Weights of a small masked spectrogram model.
Data: trained on short pieces for a synthesised band: melody, chords, bass and drums, 26041 training examples, 140.6 epochs.
Rows from block 9 of a small masked spectrogram model, named by matrix and row number. Rows with one number belong to one neuron. Each number is 128 + 24 x the weight over its row's rms, rounded and kept within 0 to 255. All counts start at 0. Numbers have three digits each. After the name is the row's rms in percent of the matrix's.
After each neuron's rows are labels from the 100 clips, of 14848, where the neuron reaches its highest value: "band" is the frequency band that holds the peak. Only what is clearly more common there than usual is listed. The data: short pieces for a synthesised band: melody, chords, bass and drums. In brackets: how many of the 100.
# fc1: MLP up (model.blocks.9.mlp.fc1.weight, 1536x256), inputs 192-255
# fc2: MLP down (model.blocks.9.mlp.fc2.weight, 256x1536, transposed), outputs 192-255

fc1.504 099:130157096120130095118106173122104148149100093148106128160124136137105127093139147120099143149154157138175143114131169098163146100141149160158102156161125139105158166133148171116155124136122124
fc2.504 087:140135086123119122058129064133123125127092157136103145132133163124120125126123170123139164103122162155076141118143071129128128153131127115116182132137122106157139132147112143141117111096153155
band: 1000 to 2000 Hz (40)

fc1.767 084:124133134222122151108167139091158111129186144118140121105113127109102159194121131137126140123097147114090155148095082186123152112101153146114063141161158142150147115116127110113135175132124127
fc2.767 082:122152079161110111099197127199137143120150185132156148143147140153123096154144115122121121119113133118127148137139139060114133105162125133140170141132110090113131088138139149101129188118110112
band: 250 to 500 Hz (35)

fc1.323 071:091115147138120121144130158149130115146123137133131136076120059110111117118129059165125114086132089126153127139127132108126107147127087131105124125128142129157116150140144116118127136154155130
fc2.323 051:194115156132136135103129130099151138129142171129146134163131185127117099155114206092074121108135103119119154125129153173115121147144131121129096122144106148173140137125129110153146119114133120
band: 4000 to 8000 Hz (50); 1000 to 2000 Hz (31)

fc1.126 092:140162168169124100121104128129141128127126163113097100114128133111118124064093114097131137089104101111173133122129137153134130130101152117101094133134117127154117162143109072095119140120146143
fc2.126 089:097157161151115106096107115044125109124132169148128133135122108120112105101126120192117152123112115107092147113090120144123096153180098120129158141138155115161143116130105093142135134123117138
band: 0 to 250 Hz (53)

fc1.194 110:112122129152119124145125166112093114096135150130181096118122134140104104047158140112126127130158131137158173137130140099140114170129111154112122116105145133144124094167103142135136155128118109
fc2.194 118:154162151138118136130140163136066157127152117119167151107127137131140143112125139102126082144127137112130116166099109145116130107150159108117115132123064115146131124126131131143154122175100136
band: 2000 to 4000 Hz (62)

fc1.322 102:133122168111118108097170124107134086124115119115118110156130141137112110126118163096093124155108166123091155127146149129129144167128122154124157161141117106106164110153127124105120122140125135
fc2.322 080:171147132140134151190165133167131098116054136153120115125128122125145123112109141136099094135135116150127101177085144136127158159121171143115090153090142125076110135137121172141111114146145136
band: 4000 to 8000 Hz (73)

fc1.238 093:102091099100129141112136119096109118122190144111120077157177128124122035153140099140118126160123142136158113121145084134154137146164122118151181147120125117104139150147136117094132103206105104
fc2.238 082:142135125117167117095151125098142120114217108135123119113115137128131173114100078137080110167120143100096141125151136145132116178100129121149078122143146187126139145130110143178144109133146142
band: 2000 to 4000 Hz (54)

fc1.645 117:112139115125078105116133116107119089133118147054161120144124129046101121134127150127167122139129126078131141102149109127098128114142104087106133189127135161130141169146118114142150122117122100
fc2.645 135:098135116127129100139114108106108121151110131091107149154146159123099117159081168123122155157112132134042120101109051151123126102153144057138144119126149132105138128105099122136137140157114107
band: 250 to 500 Hz (54)

fc1.513 110:123109166114081098155138101110087082079141095137200115127144156173133122078099140106138088126120149166088164131092143132133114124145102094147137100120112119171133124110122130147125122122089124
fc2.513 106:122087191128144109113105132145145119126121145124121108142135147123137140091137092162136128128112130139178128104133107128153104107155155139111143112117142177130130120122124110103124120124103126
band: 2000 to 4000 Hz (70)

fc1.186 097:150142150128136116141099084162157150109146076110149103140123120135102174111125122093104124127137157090125140114167185150136118128115081119099160119124118119134128168131131138122123132186147116
fc2.186 093:139140161142100089140136128107140087134166102129134173111134115131124087159134141117120148162112120116184157045151130145115145149162157106114115133112146126106157131127107147123117164201134123
band: 1000 to 2000 Hz (39); 500 to 1000 Hz (33)

fc1.719 088:147135152134150117134132164125129144115143142087130149135072122152123134131144127113137112170131143110113113104129132150109156147133149162148135108146138127141111124119111106122128110138139112
fc2.719 077:115120106095138137135090133144116152134102102102108094133137139102141133133180109144153159136137136096162173151143097180142147136090150124141141102126131116124137109137138119122126110089130130
band: 250 to 500 Hz (57); 500 to 1000 Hz (32)

fc1.384 124:153170105145127108140112099114158154140162147139119128083135109121163139099178125151147137091107140150143144107151130153127121122127141063179113135102118121161129132142118121086132112147142121
fc2.384 113:121146090120124150128108132101133133135125109107177126112132098137117138123156136126119112112140129121158122127198107120110135123120188089128143120131045119131159132125132105145163121188004136
band: 1000 to 2000 Hz (63)

fc1.553 095:169112099158156139125165122107130146098198154124129113077110118116155120129102139127158131122135137145162142118058146188134139109145127102104111128148089129113089122095116111076135149082147123
fc2.553 095:105090088146122138108219166208058128127185127145087083127133151112126131137143146108131140115108125113110151151104121093133126113101148152118159123132149115092149135125111111150096134119122133
band: 2000 to 4000 Hz (57)

fc1.640 082:145160139111114154100127103089118143120140145136116115154122117125112070135117186094111118135075095129099137105122106180096144131146100129105114108157166122095124173056114157086113147100143137
fc2.640 077:130146177145122131157152171157104123118137156095168129107129121141112160145133117158122087129095078091132123090112168075134137099103103116142179120112087109089138142126110129147142147095145129
band: 1000 to 2000 Hz (51); 500 to 1000 Hz (30)

fc1.524 111:117112141112132143102162124129140142140125117133146146133127097137112112125139149131128114124116108131137107092160120173147101144125139121082124131167156107107136119157126106089103086157188117
fc2.524 125:132093133150143151097122152170079140128096156131110078132128126128130000133112115152150137133117128136150113106125143172114111150150094106099153093141128093120110075120158157149130130161091145
band: 1000 to 2000 Hz (60); 500 to 1000 Hz (31)

fc1.688 084:152129115138114161147134094124110136172147142146101115126146169123144102104105104137162088113130120141126174138126158117124093128125127143143138109133135131115138139113156154124134127115119119
fc2.688 078:155107116126054174100136157152101142084118145133163105105085130109137129106145141087140104091125158153119147163150151109147125162141125129119122132117119106130109133154139142112146142115120142
band: 4000 to 8000 Hz (87)

fc1.512 112:130130093115145130086092159137084101122127106090154137162151141142120152102181106138124119131143136096108096133148129140107151124135121104151094170140095103070060160151118147143114080111141115
fc2.512 094:117168140156121137133114067078048150134139151142082139132124083146134149140111124126102110139129126123142139090095176159118124117139122118111128138131108155075169130122101112161130118158136150
band: 250 to 500 Hz (36)

fc1.153 075:135170175135139122122148118138121146066128129109113141098109133144120165148107135110118116111141097124129160125131134105138100123139200091092124124134087134085121105147128122129123134120130086
fc2.153 082:100086184135179116114139107101098097164119131117128138132159101140082129145154110171113124137124113131132138115133152142119099120110108156140113071116136068122156108105119128147118091127116094
band: 1000 to 2000 Hz (38)

fc1.583 098:128118066120136142096142112101124130107116144117142137129131137081153147115104106118139096148161145153104152120125156111123130139118154106143144116134136111145122094130093136123168088120148109
fc2.583 092:146135126117107134167129142185098126120077148123093143125123139108141106083170123155143101155149170145125155165139107125151104156089086106121113139108115135152121153142105118121148146089105134
band: 4000 to 8000 Hz (100)

fc1.85 099:122152163103157107116127132125137134109156147105150129138111105113123179087174132111095079159124141154146141121114122112122142134170162113111106125148149098106129134125111072117160071125140135
fc2.85 095:163168123133154111086077129178144124135177076104110128130134119121102084108129129121140133161126104135124134155105119134097114111063130154141158156131131078163164093124049127113119115123115131
band: 0 to 250 Hz (99)

fc1.21 088:063151166153147126123121109151117125133116144130176145155118137140120134118130132129151143133115220105066171124148115168152125120152160145132141116108173104147134120151132140160130133178122117
fc2.21 073:157125094113118130111135133115089142129150126127133170116128104116131120133122128139102165132136153142165137117188150074125107137105124131131114157158129190183100136127126143101091150155123100
band: 1000 to 2000 Hz (43)

fc1.64 079:125107112123129139103090144123151125115150123113125117091129105136114001177161135129110142108123145127145125130131126106129130134128115086111124133123121138095079137110118188122090123150175140
fc2.64 086:126126142120106110175088117131108159133134110123140126113118150098133214127116114160134154138126131124119127134137112144139127179112108141150130145142132132088161128122141160149162123123154131
band: 500 to 1000 Hz (37)

fc1.74 078:102133151115134150135128160151114134119120121102124104115148101133125057093121149157102142134138052144112121094166078131143120122122159116130082137124160135122110140143132053126135121121114128
fc2.74 060:141136135111215125154117091140104091128163116099136151124119140132123154116141111100161127131115062143136118082143161113119111110127125146126138110102116159156118101119101110137114112121148127
band: 2000 to 4000 Hz (54)

fc1.44 094:179154151085113151146163132126126132116107108122129117126130123112116124118119138102132091160140176109161117126176110196101122160113143124113148094152104115163106103137148136144119136108126125
fc2.44 086:106109170148106140110116137133119152122149109149125085140121120123129144112117082146116141114169138133099126180139141051156137146158093147110088123107160154133139142137141156074099157088141137
band: 250 to 500 Hz (59)

fc1.144 108:189092121110109134124191125131127144138190164120151124137125106134157114116121108146143107158124125111129146144134148121117135118167141117106130126127114108112104105129105113127132139152180131
fc2.144 122:141142120088154127136181135131109144124176111090128127117132151153174130142146143153114131117143148113183138151121103138130108172139078135134133149142111143168108116122123135130169122102053123
band: 1000 to 2000 Hz (30)

fc1.375 106:134176126136134116158085112116109126104142078107158098123125134123126155119151122097127119133112144146128186099164143144110140153110115106106113096121116125112143089113125144126124139128106095
fc2.375 110:082122132141101135104097165137132137123125049150085172141126090135117128133112139132179157149103104110107145066106113145096141134144131121127113075134164140131141125137161141094140151123173127
band: 1000 to 2000 Hz (63)

fc1.269 126:199135107147131142159112134121123156137151133139138133084129123116138133091126072094124134142102170110130124061114174117129140145149104104145136119117166105160114183118129102116140129076099132
fc2.269 123:125105092148184130140157118110146110126127142145163148117125085157133128135145107127156139138143122123168119155191152120116129159124156066115086144128147127128179119126108166146133142194128139
band: 1000 to 2000 Hz (38)

fc1.294 108:152146180134151133127179120148092199118152131120134116134112118121141120118142099109100142151123139112114107104187168132172153125162061110079127136137082121149133165149133117126137125172105120
fc2.294 111:143143188149113132124122109146117125132099127132132177104130113167129126146154114130153118150107174125154089123165087158133135099137146090135136130142106134143150119125138096102139147164098111
band: 1000 to 2000 Hz (55)

fc1.438 117:143163151110098128137147138116141111128127092094123151121127072145081167138119108129189130133070148097105130131152131148113144185079113152150128133141126108141137118139117100116130156139111113
fc2.438 086:095178121142163135122141196079110092112128144131140121132128137128128121127128162180169123144126135097131121154161130140120116087184138161112108125127107173176113131133183148131178104108141109
band: 1000 to 2000 Hz (33)

fc1.486 122:144124118121142145134175160115099102119129089118129134119128158075123104092119138165166094143105172138139128105159149139121113124120151120140173159150142104146096151138135128103183062146132142
fc2.486 143:153107148129116137127133073147083138126123174135128133117124138135085133154093143138089102132134138127116121144165111118109105149108108121099144153108093114102141184143107117116138120099172124
band: 4000 to 8000 Hz (97)

fc1.469 096:110134139116156147144149158131116135149113141101123169109145108126122150116181137159153127115141137075128136143087110162172149135145142128122147142101148147148162158097112091108121094146128121
fc2.469 092:160117157116187158104090104154162120122151130108156123134134126140108101103103125131151111110144131120157128181177151117097138103140120116114120127111122147191151180135114142110145109143108119
band: 1000 to 2000 Hz (60)

fc1.531 107:152160125107123125140116144135110151161154062152133116133125172131122099126097097124160119150107152165132105118126116124137121118131145122110130112146114117126100203109140136122128126146094130
fc2.531 104:143131128146075147115195121142140161122145152076145165120130101150165142124135100121112093117133128127174126146142151133112147141169164111087149146134130135130114133140169157140141166172090126
band: 1000 to 2000 Hz (44)

fc1.733 080:094139100106162117155133147142115154056133130136113097089094132118152118124125131122146121164157159126121140147140104137125119131133105100145124143125141145138144121124104157180137135120126118
fc2.733 090:168109088144098150138178124083104098141151197157132166137130111106160135118120108104124130117151140139138136161132126110122126140138121144133133106162167153159127070124131149087104126115140109
band: 1000 to 2000 Hz (36); 250 to 500 Hz (35)

fc1.709 109:123102123123113176117136116123131138095135160134168122085108113153134140117148116130150108147142146115169165130142137105118132130138127096085128148139188145117136129139122131135123129174113144
fc2.709 098:114124082145137142123091128075125092129135162118112171134131157178129128135109157103159159122163165127067142097164103151164152053136165135114093138124096122144107130131122132092158137155153138
band: 2000 to 4000 Hz (58)

fc1.400 131:126132072077130120141179125112138120120156136118144134143135124130155118102087137126094115150134161121118150129156141120109125147144111120107115115141131114167122105137138099121150123152141117
fc2.400 135:126213145083121133124110192177119139140109114135072147140138130125131134138155106135119078138125168143140182140141090159130117148128092123148138124125052085113140121121136104127136121122101131
band: 500 to 1000 Hz (48)

fc1.223 089:145134160142107131128104097115151085126103127085086106198098126125097005098107147144119100130047140099163110140108121117130122148085165097139094116103115101126123097126126125119145171147073142
fc2.223 093:126122191121133117153163153149109092132115102138142131103124115120120210101142130134093128140114161110081100172117116092094129159201091175141142158098124118127139111129137128112115133116170115
band: 500 to 1000 Hz (30)

fc1.739 119:101152143144180181173131144141129129124167098123150138129095136108102109162151127134048102145103141153117104124143112141125160134134158119124135206145135129108138135153125127108145114147164126
fc2.739 121:178138106126093124164147129106137161133134103107136142118138114123140116124127184131111103162103127128090119146098106133118123167125119152155125149125109096114105061123108106151119123168116121
band: 250 to 500 Hz (30)

fc1.572 096:144124144107148120123175202136148108137114179120173126053117123124108074121133123124152134142113100139059121142110127121129169120139148077111086147110089110110140122128138109087121131181159140
fc2.572 077:111120132073131101182122131176156119121169108113086086160136138130143127133138095121114142137136107118208110143146167103154141158121145158138153176145147142138102095137144071139122137141083129
band: 250 to 500 Hz (31)

fc1.227 093:146150071102172155120101137150119128080146108135131104093120103063142124095105147153132134162115120154141146120117129158120162144145171139119133136140132130126134139098124143149151156122102104
fc2.227 102:111132098124136134128117159108120116123164150119111097127124139104160125109133124112142148134133146106119146110119122093136130102144141148160136117120120083130085100135166141121132132133129118
band: 1000 to 2000 Hz (30)

fc1.534 087:106131101132123105109144127153109149138108149126141125130167101112098103070128096130103132143120200178108156096141182105141144140114133110095108152128136129148110131169094149133129146134120194
fc2.534 067:182146111145155120120124156104097110102129173148110084149108136103142081081121140105108107094134171126128136156123097132154126179146129108135132113124109159196150144143113136105109116150149133
band: 4000 to 8000 Hz (71)

fc1.727 101:121129063116200130104123090123142190128163095136179145150117135125101166109116132088123113113136103122131132131144126152140174126151122143148250129198117096092151115162165122114163114137121099
fc2.727 108:122117114136146131198103147121140116128160116139126091117128150125100105121123100137124137130130156097112103152134146138102127096152150119119068080091113102118128111129140166130150152168142106
band: 250 to 500 Hz (30)

fc1.707 151:107121118079141129130137135128101130130131124117152131110108141109110131097089115093139151145150077107198125096192157109117142162119131119133118129123154116122147100155104156077151135128157120
fc2.707 171:146146158131114133139102102137128157116122158124120123087121174119142139133107152009126137119161168139090090140093062112127134125107091141138128134133074077120115112128139118087097139143126136
band: 0 to 250 Hz (30)

fc1.440 106:098116129144103112154106153111144149121184148117122142104111149113117123145141112126159128129081137100113133146123102147113144139158112122145120133111128126091171166155132152126144174123115114
fc2.440 101:139164170110111129111115087133162131130146122121093204127121123127130126130125168133146163122105123098140166139119156116096135104134132146118158142145144105071125094132114143132131115119095126
band: 500 to 1000 Hz (42)

fc1.201 123:124138096064182124127118113124148129134140132111144131150120126131123117123096157114118123154127111150169129096164121120120123188137133137130178150119134112126149135124121085091179121105159106
fc2.201 153:149112133158079121147118099174116117123171124166120132107124163127133079137112067067139131142137162157094126116147119131093136145134098123128111112143114039161121138139113153100129203148130131
band: 0 to 250 Hz (81)

fc1.171 121:103121124099120169144045138153153123120156195110142118092121112132124132104127121112149129140186143132124160102138111132125106152119123136113141114112146136132123176132112093133133121141153123
fc2.171 131:105175005121132139133110138131076148124166120130084155132120112173135117147098145122182139135140116132095153088172114137097128158134148081142110146157128108120131136127096173099165156135119128
band: 1000 to 2000 Hz (46)

fc1.29 168:189114115136135124132131126118103107137154167138172178137110160111106124108123095111122098138152129107143112070142159153129144200121135097119131143109170103131147144114105096121129070115137135
fc2.29 226:177129126046108114136131146158120126137122148137108144136138071143120112145135105122156134138086108111147117152158164091110130154110186129112150135151167126110121128123122125170145105172114126
band: 0 to 250 Hz (100)

fc1.396 094:114144129109113152131124142128121144128142116106169151133095121129152113143131128120091072111149104132118124093155132152127099139146114126078126161119123123140124149126105129139125102117148077
fc2.396 116:134148134141086124115115116118126130126134116095200104127130126111110116119117147141152138243101129122140136077129105149122140154137131130152146132146123103125135104111107163174085161039092126
band: 0 to 250 Hz (71)

fc1.532 074:153128131141118086157153103156134163153140120136158137125164161125150191134119143137148148209096111143158119144131146112119143090142118101116150142125072116141125106156146133109132114164118136
fc2.532 092:121117134106149120072158129103127107115150117109089134124122104140153072142158125150105140135097120115102120137169129141147135092119107125102133158106130124163120080140145116141100119176131126
band: 2000 to 4000 Hz (57)

fc1.235 099:131141130140141120122154144127131097117083121110119140114131132176124137118166084141141127144162125125136160130132129095186147155118138131107132157157078121103145134181118106105140137142144102
fc2.235 097:112123083117126121127149106156141117122094136147124119142120115134124129099135162122157134130125140094095126201123115187125139116128121122099153138090148105127128133126157137143097113172146129
band: 2000 to 4000 Hz (62)

fc1.690 096:176115146140128102123138148110106182101110138118101126145105125119104186088119117165157132136121113105117121127101135119167101146134107104128162129130105113111153160148138137149112171103110136
fc2.690 087:106121172156102122090163144108108126130141128120122117128135128125118043093138140106104137121123121149121143112138097140139144177131100144129093138106145119116109130130129092119126140120104115
band: 1000 to 2000 Hz (39)

fc1.297 113:124112130140117137144121149098137130144123152095166162147127094136122150128142177144180103095122132116134126113155130192156128126139140098078104180186129141104146168157093108114105136147130142
fc2.297 108:103095130134173111176133118201142131137090153130107154130131144123125099126130104128115148141123136141106136128157094111117116165098123126162159185121179149113148098127064115130108143100124136
band: 0 to 250 Hz (87)

fc1.545 084:206134147143138129134096140145150109154100131130116099157143100124147055162118175161143115135127124150129154129114177136144124115149111130138182129132121126085133128145115086152140151119129141
fc2.545 097:129100151156048136117109107102138130097139103166132111129099119136129139135124100075119139084124125156146135121122135140105135118143127135115091121134133031147132150163118149087110210129153143
band: 4000 to 8000 Hz (82)

fc1.326 118:130140141139138144153189149150112114101137081111120139122127102047157136137129102122135097112131138112124122110119116124166136098113129123109122104105131101161154126177133116171124103123179113
fc2.326 105:161114150116160121121090110108129115118149126114100110141120187149141112115096180105096121131145168115156109110079110113111123073108081164139135126119126127180150127133135128114160106146106113
band: 2000 to 4000 Hz (63)

fc1.499 122:130129134111117068138154109123078148133125090150151136128088106119144159123111128149135135153129133139131125115141145150092130155113144120116173177139106098139092169113136107098149149143165105
fc2.499 108:151152199146160129149131100160153169136070123106148145086137111113137133122146122131155075122147181171134139150168129152122161164123151100153090141124076138137113123123147125133078151150103117
band: 0 to 250 Hz (100)

fc1.667 077:069155088155114119135120116124109125118121142120111115184128134154176119067182139102116134109151116119156100159138091091111136097072101117140116145150126122099102107134079149139143088126138116
fc2.667 063:149112111139120122122111107168124132126110158118115199113135133137112160096082072191180107130140114125089085168124132145121139061163115151146144086126158103070163111136088158142115128116157125
band: 500 to 1000 Hz (42)

fc1.309 086:116111090137109118148173136112111129107150144118107124208115132142146190113094138178133114101114143136149111135140081179145147117158078135113128126129173116109137131175130116130143171156122104
fc2.309 070:111122123163143156114210156128122122123171115123108129104130151146115067106134156112146114122119135156089127122127148087134084081166115114133135123088175148096099139129142118108177112133122119
band: 500 to 1000 Hz (42)

fc1.585 101:113123111115126101134099114157077141137157119141139124144135094097138148114127111103104125126187152090116106101119167125125123125128105090046130121139139121139149188124120127117137132127134145
fc2.585 074:141160109131181114144131121136131160123123153120134140099138166185118099117133166136171123114162156093101149129141099136090123058114126126140112158126082129173115121136123133104107117161093108
band: 2000 to 4000 Hz (55)

fc1.253 094:134192166073118150089153108139141126127120157104114142086110131105095130134143124142105135113170090136137086137081114145124134132102083129094104130109122095113113133190085121107114088126117136
fc2.253 092:138161137154126106162178218172134130142127136140126107135127147108127108133113129112132132121144144133088150145097157138140127123145075119125171155163090153068147112113105116152162121138102152
band: 1000 to 2000 Hz (33)

fc1.371 113:119158170110143160143107108119135119136133164117145120116140122138123114121163123136146138086107113115090137121125157140134143132153112151079141119142246116121107142140113105124122113255131107
fc2.371 086:139129199114121102142064144126120112128101153128177089155124123128118139123117127174115111111118100085151117100153123178131131103127106082155154121123019104121151145131132105115163132198125104
band: 1000 to 2000 Hz (45)

fc1.177 091:166163149108132138129118140142121127129135119134163097005143157148111087048170164121156123119127116126125169112151196133150129129122117145087115140116095117084116122127095090094133106116131122
fc2.177 068:107064147111126120124128106224104127115137111133097094166127117151118149087084104119170115140124131113133131121139072137126145116140132145116092157129160105121120132128135108145123117113131141
band: 1000 to 2000 Hz (44)

fc1.362 111:120090117138146124144142134093130137104144102130147128184123151139107127101160138147125172142100127117132135145115136095119154117148132121098164107126190107113122139144121106097127111171150092
fc2.362 119:159195118115161119110155118098126121140110121124155191103139136133117112143189147119110114165122120115160165129154090194117137132128136134158125114130073116170129105118133129167116125151089122
band: 1000 to 2000 Hz (38)

fc1.140 095:118117097153129121143137148115141147137118129145168119151080105116120086174152153167122085157159185122095090134122095124136153131148134118139124147138159110117124143189093138107106140156157087
fc2.140 067:110103122132119136149114142112149138129171116126097152142130159119115124136131110139108171216131107111138127108122139116088124128152144149118131113125166119128098117129162139138061135103137132
band: 250 to 500 Hz (35)

fc1.145 116:145120101094105141153117153115126115144132186114117130194126145121148143086137103132201091135091067143156106110122104128105137118135126125151121169122197130164147149163132109130130093168131102
fc2.145 112:134133149138129115119153127141126112129107140133087162107138110127128066144124127103186133119151132120108150083103141107135125160184142145177139125142228142147111138136110104107112126137158147
band: 2000 to 4000 Hz (51); 1000 to 2000 Hz (36)

fc1.568 090:151133139119118154139141115109054106167130118115077133124114181104097112139101130149106110152089130123131099139136150079128125152139109100147126108162151131128132106180131130093114121113074153
fc2.568 087:082103147117123159090135141162138141126112144107150104146119116096128141137144137112151107136121097135133098168138106145157145163123105120105108170110106146116102116132114142139112127109103130
band: 1000 to 2000 Hz (43)

fc1.370 139:119094108140130121106077133063092141108166141122164108103130166161120105130102114138132098129138128108174098128139102101139132115135098130194139157103095101144115138137176171147142157112153136
fc2.370 159:103141147175096158117089125170088109131139158129140047137122135119140093093120140188139146117132092136130087118128147104099136158132119140113110137154089140083130115128167157135084118171147121
band: 0 to 250 Hz (43)

fc1.363 113:102130089113133137130107110144120122104106099118120132103128129106119096092139154096124106134071150167096183134110159150113116186109116097111107105103140123176104184123150125139126103137134102
fc2.363 106:149119146149126129136104110113150117118133118128143076123128135139132109147114092118143132128104126112113137087117132120112155078125124140153139142139129140131128132137164130134130166170138125
band: 2000 to 4000 Hz (74)

fc1.623 111:147134089134129117152129155112102183143154083107145117132098171095161129132121171129090118140125141173159147108164155119107130154095151093137185176148177105109121135120126145110169123136129125
fc2.623 092:132121161124124130169135095132100145122150110159109146120124141102091148133129133120091127174143143141127137124156113115079113147155129122130088142056108132120178167142133126110125118128138124
band: 4000 to 8000 Hz (94)

fc1.391 095:147109101171163139118119155121102165106078133148171153132109110175144112102133141113142129127127061203136065124112151136101190145178136118187125158164132115138091149137112111107154151115144125
fc2.391 095:125153113125125095178151082125148142142114109166112197125129136149125181139136102103165126125111084136134128132114125132130136131071135134131107152146108167106122167131066094148135130076135156
band: 2000 to 4000 Hz (67)

fc1.364 095:105143098133136132131137141123123113124149115151142104149139120124138105127154122129122136142141121148148138152146134088118135133121139150090130146135092141119114074099124124144158150140088131
fc2.364 108:144102167126128150135083091106128109129104135119100113138135160109120160126142127138159148143124151149139123134149099148122164136098142121161134124114101079125154065134099134108091116142128108
band: 4000 to 8000 Hz (86)

fc1.445 070:129130156127135152124145118129138126114135191132137120148114079145143010146121137114112139094146143155110105106124114091150151152114135157119109133120166144124138134117144102114128160123132137
fc2.445 053:123160161127150143125149129133119114135156164117150073108120183117134200147164107144107141118119147135148092115110142155146100156145148113116112134129109144082097137115127129151130114126141156
band: 250 to 500 Hz (60)

fc1.217 098:166141135136144107155111107132127146122111097131138128149130114112118119184145129144133131128108100109145139108112136146083124100129147100169140137139128118108161130173146119137162127133152142
fc2.217 086:078133128136177108102116101109112110119147104126097158124122127121140142127116120170058146187110108109145127086151162104106122127143102112103123151126147129096147105129138081105090096107112134
band: 4000 to 8000 Hz (72)

fc1.76 086:141173126120125112097107115127119155137157166136140203158049154140106155123126098141142125138111092151190125131124150127101161118152114151128113115183127118117127143108119162108130156134127105
fc2.76 081:159147131102085139111093126146148138140115165110151155119142114157114118175114130100124141121140146102093129174135120105122140040140132150151182139148116161132104182139111168123137165106116110
band: 2000 to 4000 Hz (67)

fc1.117 100:144112138136137130196139113107112145124096138127131131143093131137140117124186145149094112136087135141161098135144122175150085121156172081138120152148148130117129122153096116104156132131128105
fc2.117 120:133210093105134142135124181137163153125128122123150172103121124119133126111143131128123124145161129111092158145160125096135128146141095171156114126155076138116115136129116125135147110054096142
band: 0 to 250 Hz (44)

fc1.433 093:074094126157128105137102141122143138141128145120132158142126106122096189090096167150136151106115139126138108092210108098114133084138130152140166108131161125100122169169116144078127158118111114
fc2.433 080:175124144119111092144099104124123136128131163142123162128145180150132066126127134103169117112124154132125100101217136129141110069128165113139119104134130161114113153141135093142131126135138120
band: 1000 to 2000 Hz (57)

fc1.28 071:098146162142127179145129131124149159157105095143112128144142121106098068124118118149120121194105108131131144130140147152107171111151129107110162144105104106132112121088144136118138123120121160
fc2.28 063:136137104124123130175102123116131132122120113136113141120123109121103105107107133131170130241115113089106122152144117151103119131089140149133118159126139095102181105130089115140082114139130127
band: 4000 to 8000 Hz (76)

fc1.673 084:163090164091153120139132121144118173102126137108115127149105141091117255137131081179156105134103098140142127129114132157143153115145118129142126142156160133098113128141139141149094111116157123
fc2.673 099:108096162132064131163089166083109142121124140088119118139139112130125055132142135147113127130128123129119159110154144123119123084157128131135125148095110054101097143133187111121124169147125085
band: 4000 to 8000 Hz (87)